Weights of a small image captioner.
Model: 64-pixel images, encoder arch vit, encoder norm layernorm, encoder num experts 32, encoder patch size [4, 4], decoder width 256, decoder layers 6.
Training: nadamw at rate 0.00096, 8700 steps, batches of 192.
Data: 203450 training examples, 8.2 epochs.
Rows from block 5 of the image encoder of a small image captioner, named by matrix and row number. Rows with one number within an expert belong to one neuron, the router's apart. Each number is 500 + 40 x the weight over its row's rms, rounded and kept within 0 to 999. All counts start at 0. Numbers have three digits each.
Before each expert's rows are labels from the 100 images, of 14976, where the router gives the expert most weight on average: "peak on" is the class under the peak. Only what is clearly more common there than usual is listed. The data: cartoon faces. In brackets: how many of the 100.
# router: router (encoder.blocks.5.mlp.router.weight, 32x128), inputs 86-127
# up: expert up (encoder.blocks.5.mlp.up, 32x64x128), inputs 86-127
# down: expert down (encoder.blocks.5.mlp.down, 32x128x64, transposed), outputs 86-127

# expert 10
peak on: hair (42)
router.10:596530418519536443524436490513471533486478526569493428485509495462470511476565481503502473459536483514483525593550554501482494
up.0:472427531504535467505476393478403468477526523519490474475443515565512469525487444484479520554525532508607487496496494517512478
down.0:494490551527539526542510508509418527542433459504479441518541528489515537505491506512497562540479456513482509503514458486509485
up.1:459470498421496519476555518520510487491472514514510445528550392496552498486502494468506534491533515518539533474547534460468479
down.1:537451451554532458493534523535492506490544436510499484477446515526436541494544542486472467463511443427484488486526430509558527
up.2:544528527524501450518560542578459485514508543532486495418444450426561490530466511550539432501501494474560563549474541409498427
down.2:486562473503516538512500488467544417513515447515529502447537451474435592536520553522512526599509527489494551477501543498500458
up.3:508430478569537501512427457536443469590472436506497467485481546508527504504523481526513545580512507523483502444531501456455518
down.3:436461503446539480440533546475520513481526571531474438517478481479495535430539454516506437542473475472493434483509557520472467
up.4:504523480594508484542524542427532509433443557472426534496520457482567546537563507490486536468514480489444459504497488513518558
down.4:427490524504597509542551495492482509497518466541468532526551480500495518505522511547525444596580540505496507511496510577462518
up.5:501426488559488438553523500490456459498502500413517456492519530450519481450489548491497429507467546492527589508463483556525449
down.5:540577459530494517489458466461523469521496451516540478528488458496472460493504538530502533546540584462412428510545530545566510
up.6:454493445468549526489466564510531438527471452448513497553521526484474513506504471517454479497506483473481503519484504471473502
down.6:530506495574489453563493499416536569493515494485474453539484504514421490458484469537505495542382425526510486405545515489518484
up.7:544463487476524571456432411505431538571584517505502500555468534445530514518521369498508428523492555460483588504454532576515548
down.7:464535449532482519492505482519555546582448539456495515570485613473502464474563539489559497522501479451518474498494566497446438
up.8:522485452479502496459514550556530480501506497418457466583581511466496548544429502480537539512448504411407488496571502519500500
down.8:564486499493540523470430517529487530503492550529510461460488525427496517437524505542490534495574501477518499493511439480474582
up.9:480560520521458509501593507538559493517559466553559452494467495525398496463502530511456480534506509497509503405449426494522441
down.9:480526534446506496477486432482451497515465507530495563479449489528422538496420500498412451491539459514496489556449522475557495
up.10:496527482612491464542452455582497497476475475516403501456499535422525523554451503407460539499540482504511475489510481480483517
down.10:509491500507487475499480515524464482497527470430497454443527540497530475428550452517451534446538510511516481520487466469478460
up.11:516551471599525513452485504443511494545529517506548523540429481472541564447493482553486620574534569447440508509497525517444505
down.11:452446474529513414552499550489561510497482473485588491536543480520503551462567567464474517417511423542479508486464442552535537
up.12:555518462440497508574516512441473432513413559527486492488521481541429502556456451532417551457571514472499501520568488557438515
down.12:513416493479495555539529514512422488452556498501468431473503499542479539544487523544507540576515546533463575515570500559508609
up.13:472497476522521558487518510521548529452497528478455543538411506585497496499476520517547509411530483443529429580415540500542496
down.13:447553539523495472516508559499493461404498467550504458441512544529507492395528481525479565510501513517493490525502501539576468
up.14:512478486441511538590462527517457421509496472522483491485486471554435512465481573473487485505514545555561477571509445514518528
down.14:529463544488562553539482492567494532490474468523506528553453499445551444622515549547445416528500545526511524443501497488564536
up.15:517557528474473486444465469494449481492531527431577436465509529516531467453479501526569447474493494511541469511447467513517502
down.15:536559506472499472521562492495537537451534441451371468539528507498528516554475450585520488488450518519489437557464488533534425

# expert 7
peak on: hair (65)
router.7:544528470534538451430471511442442502592510535500483551507585436464468501484523476540468437577478477466515476470505415468522508
up.8:552499518501472533525484491463430477472552473501530539457515476510527400576544526514548496519502478407482582580494499488572548
down.8:604487507470484578512475565520530440499545473464473478552478521475548484561524452525459515454556504467527494508571532586520509
up.9:494479533487568410462505441433516537498568455522545509504516487498470515402480534577581506482431492527516523548515442446450485
down.9:503546427525491545524562530468500468529512485385520508471508495511434569444515439578530510431506499493529479521491511505591538
up.10:519568525484468490561420534483446457517550530533482527491561479470528495503440522450505528408525513558522487566448444430480542
down.10:542548544430496521502523546457539463531554538462500532584519504446559467599501524485455612501492565470450473480486465501522519
up.11:564539481472523509568501494469473436462506561575403570534537542525519572528383440476487487458458508513514417470509518554547514
down.11:478451447463530549519454515534413531443515501469501523555567488477537473504545503497533454501531484515487423414448588518526477
up.12:565467489438481499556554434529439481482458467543556614440507495515478466472499427505430523498509485549450596518481481451474490
down.12:523407439547524482525468432505493489526449472430498503541450530426461492485539504483524491467560503541563473481468463502525506
up.13:470557510500498472558507549582532460560503443521413522504519501518524422484538464488517529490447461524526481547547500468491434
down.13:534483503533429486564459449507504528523486511510513493447445485522530439464514453442576469495486436563538510477547495557541502
up.14:534540509460460471470616472551505529494514486463506488523451462512500551473510481519484542392539503448550572477536477495538447
down.14:467504521520482465429472466411539543555470518443475514432502513493490520494515536534482558497430476488518572490570509422500524
up.15:525365469552568493474460544484562517571455496502482417569477484501531600442463464473423548423474494500525547527563521524441542
down.15:463489517470491488463499490505509451529530480533571480446407475488510531513479565479522533472450511533434465462569463481443550
up.16:519535506479504465550488552500496497530530498471511461526493425442490491455439537541479478513553459517497436480511463483459486
down.16:429579456463464492453491502473581564474532509474580467529476450507461481461506490473460535427501617509469459562486466519439472
up.17:500448507473471541532445438465433516524541497407536506454489516480526563488508512527474469475494478503520502416393509481461440
down.17:430449570496451464576478504537461523502556479507560452481524468538495453495478516462527529532578556557465584501527512547556455
up.18:501525486533527440542486493455534534428524530513497507496480539509463518511475550511493444456474519453487519533470455522497523
down.18:462449538506527545466471469476521501518502540508423514553544497540539462557492549561463470461458468496492549488544439491465466
up.19:461571529472495477476453497491472524466505465511496453520511470441370413501511445478523508464496506469542540473526508550543494
down.19:446490517486535581472499500501502497500492509575527496521493488469485400498523515523519450569537502523441510552541505485443475
up.20:509475390517565541513572519484486503485509546476463504485511464536439481579492486527497444415405526514501515435455463521594517
down.20:492516517532479523492474567495616579440526522461542460500473518411450551472518484551509469548480438491541472503509506501551518
up.21:525539441518415486533479531477512424492523562478513480479492472502561506524513522516393476509480559501524527508530525492512418
down.21:465448506508486555470530504484465444475534528522516473488497530570503511458421586545522458503587481457477454507477577484490507
up.22:418489418489539511580494415462493551496421508548530532499576487476569494501473459527552514502562436479462487521477444448540499
down.22:464509524469542476457560439460490499474506515492536520479410502566545498477518466486553500470547491508504555476510470486559472
up.23:453518510461508566464535543535405532547457556506460505522414463542432504509476511498437548479522475485472445448498533472536466
down.23:385546485406534573448580593507446480517617482538471480526477491522421487526439494560513507511512530482519549554459469404541496

# expert 13
peak on: hair (54)
router.13:561499489457532485564392460536532503496449462522425418581508527407485475499508552495507543584445452552494458517539424538456536
up.8:537499445475516552488495484543468440553540463544449534528532484511534447462567488510545426513451470538539525568547440426538521
down.8:468486529479475536489444546549531561559473439475488477539505456572503491459491533573536523487527549484519522489486485409554543
up.9:552532478498452480510472501478515431508484412519456465529477558503547540456523477485576519512554485533524510445517508508488499
down.9:416496505470491502532490384494411467495532460537456523497545548547411477551492477589438573466556583497462472478560550455514544
up.10:570549526549525494474508568517553445491412524535586504550500500554498503500473496531494489574463478507483410514514535474453516
down.10:454561484510437553506498563448516507518537579438486489583542459500529458531545496475438448465476482474461487564489480516546513
up.11:516505557543545520586536469448525501484592458426540525451539466457448447465575424516505491544505506482496531532459519511467513
down.11:565450512431538517505441473459543448521521486448529458462518547452511520466505490497432421514467466457433426492475462588479445
up.12:520528481489515501531425488415535471484523567501495458521415570541522534491619555482586540548472470500553519534495526484496481
down.12:487461485550520430521454558487439438508455572485440516476515436514574562500507507504512492512564503489440497534396490549521453
up.13:495500548488522483464535502442462511502463551439503517577584520480466457561480503499477515457588473534490494511465445534479407
down.13:455426502607489428424515525603494514471478484486491445516539484606505534539537560514515449540476420576563469540527477532445442
up.14:461464468486503553494500513514448491527550516485455428430505468446519462547520427540436572418512482557549456515508491534492571
down.14:472500499526522539501459372454498483498528488480510438460524491481521489428460511488432443569521482472551455566547493496504413
up.15:463445525516454496469558462437484529552520422573490531446513498494515446555542452534421515536536543472449483613494490524504512
down.15:530518475465535499481462573469540484478489454516528560563479423542460536506498591518526511443514486465483473566502440501472514
up.16:504522446469486470506484477458518476550539490582463567553523516555552458470487422571460489500471472562496454528436514510466414
down.16:445442411453508603508464507491536509526523530552577508469507518482503577488544456503524513508576529497502461555452540499459572
up.17:434378484476544526445540564513558461474503555463499502517451508511588559476501465493516479554522501516512427578455575492460490
down.17:475566481483455521475476538505497443566539493572571567482525539493538529481508492475503494531511495556580499475479457506490444
up.18:477442587442461521542501453485474447490531493583545536547478566539471522581486502512448527453520462663479527478507483520437505
down.18:449431513534441487463572454522554489492469461500423473507487496514464441427488497508483466464601495541481488477494532494550520
up.19:510486526509504517534588571516403427509522575572458510483522530483540494507483471469548513542509535431448497474453460503505515
down.19:520510459527397570513462516480530469613499556449488492483517546507605558519540590523478558548544502578465454462521488440509502
up.20:446488418418499448563522468516525523490501528515493579511498509509478475449502495508499470462446497465504520539515558570561541
down.20:538389520515499497533451552563481484452491533482519573536457510481486559503496543497410504555515525478479507522512437500491446
up.21:497468519527495483501498541547503527478488500449550539577535486449525497544611485463478517460497524479502468455495512487547502
down.21:506470497456440488502484532514512540441523500502512513503523501497585437543475513460487530426523467405480494521556494453496528
up.22:486589479545545521484530385474505528467445506550483563474504499474543519477392532466544548446489534421526511498530512443506417
down.22:471454490492563481496546480493514489450518497459500492403500465487536576520522529482504488483513425501498453507489599524487478
up.23:469476418505541504538458522470501503462475457495494517500498564580527420531507529482473482492462412444467453542455505488491521
down.23:499537470520471466534514417533407464511478509539514492500489457531550503498516474491543428473501509547521458551487482512518532

# expert 19
peak on: hat (77)
router.19:499470563488476590546509542518600506455518527449486505496435403528404492497489535495442506456551577408454568460472464523498502
up.0:531485570498520530561540534562513532464531529539538428542555488492458491549473534513561506540496514547533512548433533468496487
down.0:607496553451490507513470440488551478552494475502501478549493518487602487526457481432545489510522478476518471443567558560472498
up.1:557438515537502485524542459444525414510441528459465543512479428416481470494491444499573449485453503520444523528457435545479524
down.1:489512517500552462485551493554535524528521499520468465474462446457503507595547463467495433543539516441494546455503551445467536
up.2:420552554517504526505512514468542516452555553508501518592468500517510528483522516480506447471565602461515535451461519541505488
down.2:518419480515420448520525519535538508520502497489490538470453442492539548454507481551490544477544504512578541441524487548468489
up.3:484463478579509567520491555507501502437449462563478541493452464537478468440541530465524494502565497471444594506568500466492528
down.3:481476511510478513516447378495460540519487442534555501525516523479548550538544481472504530463547473500464566503520506533528450
up.4:495477523465480541463532484484551473533467536517520515460500488494529500464566502480522536529436494551552545563501455488513464
down.4:537463495428438549555521530478461496522527475546462466546498492571508513515505548478513506478477460546524549428507431564479471
up.5:558516502504460490418547421535496529532493489488516503576508492483471467519490530481582570497592547608502503467444440530518391
down.5:450447534463497436568488484548459501506550510530474509484454557499540460526471570397497452492523537469451512580555504544528559
up.6:533479512577486510544435516547537541453522544538452517475500505431543452558460539499494498524503453476495455495542503531507469
down.6:431484526541533536536505497554488499428473548530522487496525502523387506486565511540527473419575503416514453530522436433444507
up.7:455498515449544493566498435540538492441545575479516554515499534469434460540515547475464509532526498411443448516476530488509476
down.7:523519564518429571550461542490486495485375462498538461506556478416534493487504482527594490591475522537472467511485474516519481
up.8:430457489559454535489491566547430479539437523544494479509437547515443524432454458470526559471526478542464486513464549469537573
down.8:477478505492520535526509480532563423452470451482463548538482471493561524563448525503491551495488475473482476527571514460548490
up.9:443490534468473507494480539444540527540440521486524530482487424459504473568508508466438528434528506543503570555529492558416455
down.9:493484598469442460507592486481471522500533495482556459489453499505453501563491435476521515548524501483380546486470483503458475
up.10:544504504511481474543466467481532504537532578524510490484482524502513518484598444513421468465496423514488508525470494578588508
down.10:559571497550475525598529484474506539454556498450473540544501435458500477463553481518552449527543475501458506460538522523520428
up.11:521579513477566501503544488465605503554494429477522450510526502518410484492558479468453509534469469502464499500563502498446504
down.11:479545473468457487510502469511513541458577474528499477490536562482513496499483500434560468402498494442500518526534490510495549
up.12:441503423533501499443506501551491543548560616493587525455548507575543472510437484527538522508445479493464480523516440477460506
down.12:483501413491538524521452528480516458461548553517473439560463468487468514581458551548483484560482463480555532514449551484514481
up.13:460504542486499563554514521509543483481531464524499457498472470471434465457530551514456591516590590553494515490475427523474485
down.13:493474444554535494529508513532431449569438515455550532515475514537455582463471460481508485499554471519459582538534511531447531
up.14:464545417534467540519497384468541455466519522459473509468527510544516476480558541519558461457526534484508498528445528591515490
down.14:542498491531430564467532496445462477552455492539509531548489482476467513549498479520428439605516509515488485413475479498541513
up.15:503452515499483539521449522492405476491434498449510509514460480493503484525457519519457551456531595451459524515479483564461439
down.15:497485515588467472513527502566520493498518480550544501512437454446509532477494501481497400538577460497475563452462447518523509

# expert 18
peak on: hair (78)
router.18:464543510543459500524502478528539487480468457508440512505555532462519464532451472441452504483550475385439489606511489464546528
up.8:493579493449446473486385516469513508490443536596517505564485473470452507483496490472539503516523490492529486488557505531491529
down.8:447532585482469521438532502473478512516505520464531531428507467413530493514459499499543538531453544516564511511521486520465497
up.9:502506518490502456471535445500431492462485474509542466565521487532509549514491501577520510477556501452437579528517474535562561
down.9:505512536484526560448488579502569478497473507451520472492507420454560487406515508533475489494521535602574513558517556498527447
up.10:458533452581462528488525510520501524460491545500486524512511539449535431511481461556417450499455509522444554523532421534450574
down.10:500444486418531562456448473493526528508502434487511455410574420422514444524482413491434509603532476539487517532557445478513516
up.11:489511543515505485493488533590515529395542444454510549487483461448439522464474486497530534542440488436486462453504503456530461
down.11:446558535511478444436498486490485471566536539506506494527457528513505493476621434546510476489471409493503541510493535535494483
up.12:519507444443552438503527499484573511463448474513550491483546508521485496524508477556476530521559480527443493511508477576511493
down.12:444421522500471510505464460481548504556557469449479394514603518449441583484545548542456499537461414498589507470515451441478590
up.13:504515544512534494472528486508481454448487469489499485531500472458582446490510459475447532440554502459536525486443428504502515
down.13:507503424506417513507525486579509460456546480482451484478547530462554524443524523459444400531471568527458493488478453453458494
up.14:518509444505529469393459473532429528408504594482479480542530471464475473535476481476489564577519553507496494444532534472494475
down.14:462528563494494543510506517533467512526493476473434525514512514482496476517436519455490513484567461478467439542514487513508498
up.15:463514520562480521524512532510409507467497454465531486490488540516451530515547438501596511578606469532463473515526497470508555
down.15:510545487500493507547504548504495555484494491499555562524608446536540558551498480465591442534546468525487479535449423489528524
up.16:471457447487465492537468533548457456499551478492465469549525449500555561510530512507552562484490477516444491460484494546532503
down.16:469530492421475492487482512453561493489457459541489487509494579449440432496500528480477522489479576499459525491553451507497499
up.17:510533462579516513476509423491418500583450555575562581526482519447528503517483531533533502538531522571489535543485562518506475
down.17:527474495498445510483501491516396541533477529501508461503491552546480567423484546546506478468444486479478587433430495471471439
up.18:520439554573520452474509471454518451522497512554544464512531459484506516471482512517487514470547544435528548587540473495440533
down.18:501455490485531447557473548504587523556516453511534568526548569457558581401533487481479519570544451418477526482498561478539459
up.19:540480460560508479529476485531565484471457545522514508467446513538561489552504512519451532512397502538477496492483419545538440
down.19:579503561541420523481507547532513472525498527457584502510474512515519457534496449518532489525571446515519510579493395481510464
up.20:512498533500533531475539524507493426438490488568444457519587533512519482548518413525534436535513526572556462563494530489530504
down.20:518539492522478535516464469553543522408502608437459524446476437431453529514611508456565520454477537454500464554501511502464513
up.21:556518499459443512510560498510568467565507425548432469474475520534493463447428475401488426467483496500417483487481481561456526
down.21:547431488465565473456519428572460534445458457572471525493526450415480537514512597477558514439448468514445460557473514444530444
up.22:529485464592469534563508492511555447538503449455450497482557557531476458535467540457521467503585483519499499579462540569513463
down.22:487520523441492508481479433491505459511411581550493498572499469517551583529486579530505503560493458430536543462512426526466499
up.23:547507487509485522516479487477517529475465497481537577497446479512487536494580545538438520475410558462479560501520521528497462
down.23:474555545514559488461545527482470565547547505459479533524494514557531467524543511502501439509561566469453491484512412532444464

# expert 20
peak on: backdrop (100)
router.20:455399502490541456458414534513527537499447489445515554595535500440509538498473450470480458516524497505494571524443457409431468
up.0:521516500559465602489494490478511442533548490556523510446524516550479408495534407459523554532583441519515485511502496561548491
down.0:463500510482505481525495492545521489446538558512534538417528561588533433528502543506491510514503497540406511537456441496411525
up.1:465509558496487438430498589471475493448497491473480503505469518536520415458528504429501565496558533529511515538556532543442478
down.1:464529547536451454459529546472552443513525479480545442554508490463555496543488538405554478478494504522457551489464498463545509
up.2:480531487542478472447478451567489539480483491489530529489512531423535461425490464517547483509512490496383471474483517505572462
down.2:518469499485573492510542413514534492517504585417461493559500480530506522524539526550471542536509470500504537502557567471465524
up.3:498538512449546445399500496474504533514556484550431533562425486513538570527429488541440506528511425498549535480494424493536506
down.3:554485536551443498407528515485436489486526505548515493484549503437519519553508514449486536522504503541450549526567478468623616
up.4:513584522544518477458504521451558446459499398476563487524528601491454562553569515522508545512506552491514467417503522488536509
down.4:555465450553452502455593464450506429480539539480446417449493469539438488503467508480520549518504567519463463492522540588484504
up.5:501463481428541522494477498562474468516497459446526525502499559511499472571577493500513372580568490430513406550458482456411537
down.5:508544496567494506524501512516472580510497495496473559523499490550381488599539534440426478482513498459517477526426448544472507
up.6:442506554504505457434521505527487431517480461529474496545534428529488493505527530449529485489484517460473470569392486609545487
down.6:545463462417525500456517537483469533536499524539547505475456555532485519556492496466504509498489489444515530467541490548513531
up.7:519487463467487538501510521489472493538593514508458590477527446510412522490520450483505522500505448484449456489478503507508596
down.7:492472477560464481512486499477553445506452473534481489534461453553558526517495535493425436447477450461500438374431519437447481
up.8:479449521567467594558486522552500529490502493485546490543576551515461481475451479468456421469505506534530542504499504509443509
down.8:466494584411545488476513534543464488489557481542464455492456502532530387512545438501514509453494476502538525509552461448526525
up.9:471481523422507441459496523485537450429481477485468439492538497506484526518504470460417476483550540478495525441482555440522502
down.9:520523470532495486468447495464470519598560473519472453472542536513528519515565405541490501480505513519487529524543486504453464
up.10:457499513542475432498511403524491542544537505435513509448467459543501469503437537515571475450494498476526414445484494452554477
down.10:473490459559509510513536516531517464449514550548428450505463492554476527504502491445567534480495515624498494506603440456534538
up.11:474528458519502459496511461497496517526514526550487451512441603521511406547491500525395527581494550523524601508484537451477448
down.11:513528517507497487553535512572441456522526498495428555439448518475476476518477519467500509519515503487505497523480555445467510
up.12:474533493581501520483467543491452559489515464601506432458462471470543459495563459399549488513494533563428479508519538557490469
down.12:480419501526495449538536503502456525458460502456475495527447506451466478535452501509501479479506526482519551491397513517476510
up.13:475410513551523509479467509507587573498509493504507453543491508487446490512487476523537532545530552439535499465540520493479499
down.13:429487516479497505465489429497521476504533474447506485533450453473563524423577489531502490481502516508443523548595540557509437
up.14:528499502462530490483528455500522501452495445521433425497443445520507505525578441477571513473460504481482478545481570503477511
down.14:501480515546423497485384531421498526536485489561445446479436501494453569508509572441493488500470529479447579492531529541462558
up.15:548456514499505558529481440421521482461548498480464456546525491438509556512424516474490494444407516533483498542551507519532491
down.15:524398536472555543500448524471513485487524511500517537530454431529454480531526467455465505481551524479547459469466465531510494

# expert 25
peak on: skin (47)
router.25:518452483431492467476516509507482504574513442595498516418547510475513577481531514572463541535504482519498508523527490527492449
up.8:559527466468562523457461415560485542504498436493499579570506493456518588473566481542478439517489451449511488548567519530525463
down.8:486522539544526495482492573536557499462546492510550506461454520532475551494527532503500469521479522452441562542605571498529492
up.9:504471490561453489511568548487469561500503490503510411493462530496492490421567382524525495494547422495483503533506485494439470
down.9:445497559427487556499512470542520555480583498540417532496443486546466519524504494522613500609403485493461542525464486450500529
up.10:500578453562524482461472514546504512426479473465532555527465497474523565518462456443512502604500484473522540498472572448497530
down.10:477470518576478506481467548493418506516485450498524495513444506488569494501468580458576492535472528500461494516578533422493544
up.11:460469445482533522566505506443492513461507422468492527445466469559462474453521462514560555546509536527530512476503483468485469
down.11:506548550491537569480553524459537489466525453444580397536500463526564541535512512497507454454524520542476499472449466510513532
up.12:561480454487506490484488446577486510539539505442507579538435418419473494526505542492461505515499474495542517475501500514501500
down.12:502533497461512605490548449562601507573529473453577525499556512497464550557488508540470500457546477532525517483472527570541540
up.13:553475579448569495495583450524506511574503524544469585487535478488541451477563521465475426542548486540479493496547504554494548
down.13:479517531450545537519460495451526445537497509488537485504445575471561440531549495459505534499499482545511458569533569494564447
up.14:432514518457530509422508485488486470507495529512444463569527584540526546530552463526609496486465556466475474479460477522475532
down.14:525574538492538471441519478516498476506445549479413465485500500610476489483514523567497514506468558521485551481500485501479456
up.15:521494455534497564461562511464485504572500541478515415523456497476525533562448480531412476528473466533510455491474540597541465
down.15:442485456475532533462522467465526458487505542479504515503433438510492471519567496424544453467459521538520510477564414440446532
up.16:521476534519535489490450509545540493438494529530504520522434468473510443472475488493499553525484513501444479482498488449470444
down.16:536501497522454498453525577562529425482471491515542489501513452516538500443558494508589546470543503530482489473508461463546557
up.17:497538476540512545482483496483448539522535508533511586498456469527480538447424484431460496524445556546519424496506527447489486
down.17:503490536458504509507519547429520417465485496528499504495482457477475548543590477500449527489519533522549533482459535506475586
up.18:525517474508586628504550487542495480524547514518449470501476503518439479521539460494499495529436491527469473560528529569443485
down.18:452445439425507555545475504541504518515508519512537561524441493509490546473411494489424524431594534519432462581508583486445527
up.19:487534510419452491563473479498428542601517491479529456531515574473568537543485505495499482488531550541513496466494480483484470
down.19:557442442476544512540488569497505478494465506504471537474515507503493490473497456517490498528521558505439548475482477536494566
up.20:467463438474527469469438552542499467517447514475529496519572454545478438473513566468529537507506585545468557480428541513486497
down.20:469498470534505520548472553592555477460492568533479537493425427514540468502445498472425513520519512466461403497527472508551507
up.21:566534532523451460406539435514549518377579502489444517480472538496487480509506531521515429508533513542441523551501516537543487
down.21:488497485498404510535514484523566522437497571475555563452493481456464418502483483438483539490471445423511507464484498478503542
up.22:531495488493442481460544505540426465503517484447512528485566516510553454489473479515544410522458508543513454521565451534462509
down.22:441523525493536514525519557486490517546526454461466495473572520448503473513479525531445516514490545519469531507473533533532419
up.23:476502540503558480526523480464546551478510413490512535506528456440496463541566557578434429535500500508546495526454469484521463
down.23:537534577452508433498510474503496507480490554516493500411459455516557481472545485495562473476503530425553518549496454539530527

# expert 8
peak on: backdrop (100)
router.8:575448454540423527467556466509532543530532449496548558459549544489531492491499493474459567418482509510565504434454502543549525
up.0:632472549481469471530527428509461475432543483442477597409498528502476514464533440453475485454458457525513479473531501502462543
down.0:505547450491431499549466531504508553518437534440492461459584483499457409533588456565491559453527520510450498471478580493512467
up.1:479563469476539575457496479550560445548501534440497457466506540504421415500477545465504466468486458433519498561499570569474488
down.1:544494514497549497486464503544518484451451514613446488531492491480500524534560527476517471497496530501485499540490456471523517
up.2:541515550506537597511487431440423496523527549475488535531535515465533492497537421485465598471452501495410498465503529531537577
down.2:486477421517497514545482571469604495526468509468523578515550475505449455537505507504477494520567538488520450514453523439500451
up.3:558470513594474491551541454483486482518513491450505537505516551422487483552531475425480556475465483474559557486512517496521535
down.3:504474509467565494499453470489566546467537454449520528538469538510460449567485493514528501398553573472546536508468553504531477
up.4:459515451497473581521489496523455463422460496507523564438493524546472465453470552487486532541473492474527508482522550432478466
down.4:510490486532434458500479577459459460517492479566467464536544487469504483541501543499573505520458535546553473509491507516445517
up.5:470527508525455487504400498470582461506628516526497474529522465471477460437513459531524487479489500473516521495456484442489556
down.5:433480474473478446508450476518521445427480502491549453559426477500374497510477527518461522464509475486458509489541475475478487
up.6:503505451493472507539501510513558552518498581513565386510527510448516522514535529460467504541469514534545496495482544533469548
down.6:556544497569505535521480515412542421537494508499463509433544471530536441508472560460448519501485463511463488542506475503529501
up.7:531459536537494589504528590553519529465406474517474560455483510495419494486555559526565459520497489368511518503481475438498488
down.7:509544478398503511465536456541484447485520507451514442496534433539538500498492424541463528500487518538515491475475436485488524
up.8:480556500463483564497530493476447514498516509516451480528560415454476454536473548474532470576440533508587493574498434501483456
down.8:516552534501455524453544484480413496513501512459578547500432571441466524463489557588401513566512441498474579516461524478602450
up.9:535517550485549461490433489465470501484546543482536483469420572484555481469461511482472492519492577575475518495474570468514489
down.9:570536526463547562451464531493528522493552547531471453556561583559527503517509465505484488461450490501499455518605516514495473
up.10:547501456497456479449485505473517489560492532517455517413444511504476511476528538573486519540476485476542493395462416537508533
down.10:553485436505450489545463534539500465478539502563579540529509489478418548545556532523485493560538517541448412491497461449459540
up.11:478590462459405459536554419487452534515561543454510512459486551456527455539423531507460515498400513451471474479533567533452558
down.11:488524571478544436443432535453530505481500550524506513475473479426556541488489543551474490412584592503520417442459539550468442
up.12:445500560529506554511491497424478534487517459476583503504503561496482474444562545485455529460537458420603443487500470547550512
down.12:516516531436405499524517564480479524493497561571470580486528501522503505583492450505516444459534477500480561478532524554576547
up.13:563467440488556501524503524513535486440523439468558481443475489502483549528543555444454481486432484516505494520480492561533497
down.13:538492497440500539456530539510555434539542475496498435508439494536500545563430483511485501501509473509466513553575455416502460
up.14:545493401475419570494474464450463471468569497539478569522477429573538478473516484533486508482474535512586543521461460473507451
down.14:523575461559399510464451494508518609414526509445487539459476464540423430495519485539534476486524478441454506490502457452445516
up.15:502511467456481534505491565559495551453459408516489532521500498508610552500487520545474565482513406475520532533485439517523487
down.15:532446521541498475574592486502529479534476493501421478482486477572541492488473440494498518524567430482471513392454544535397527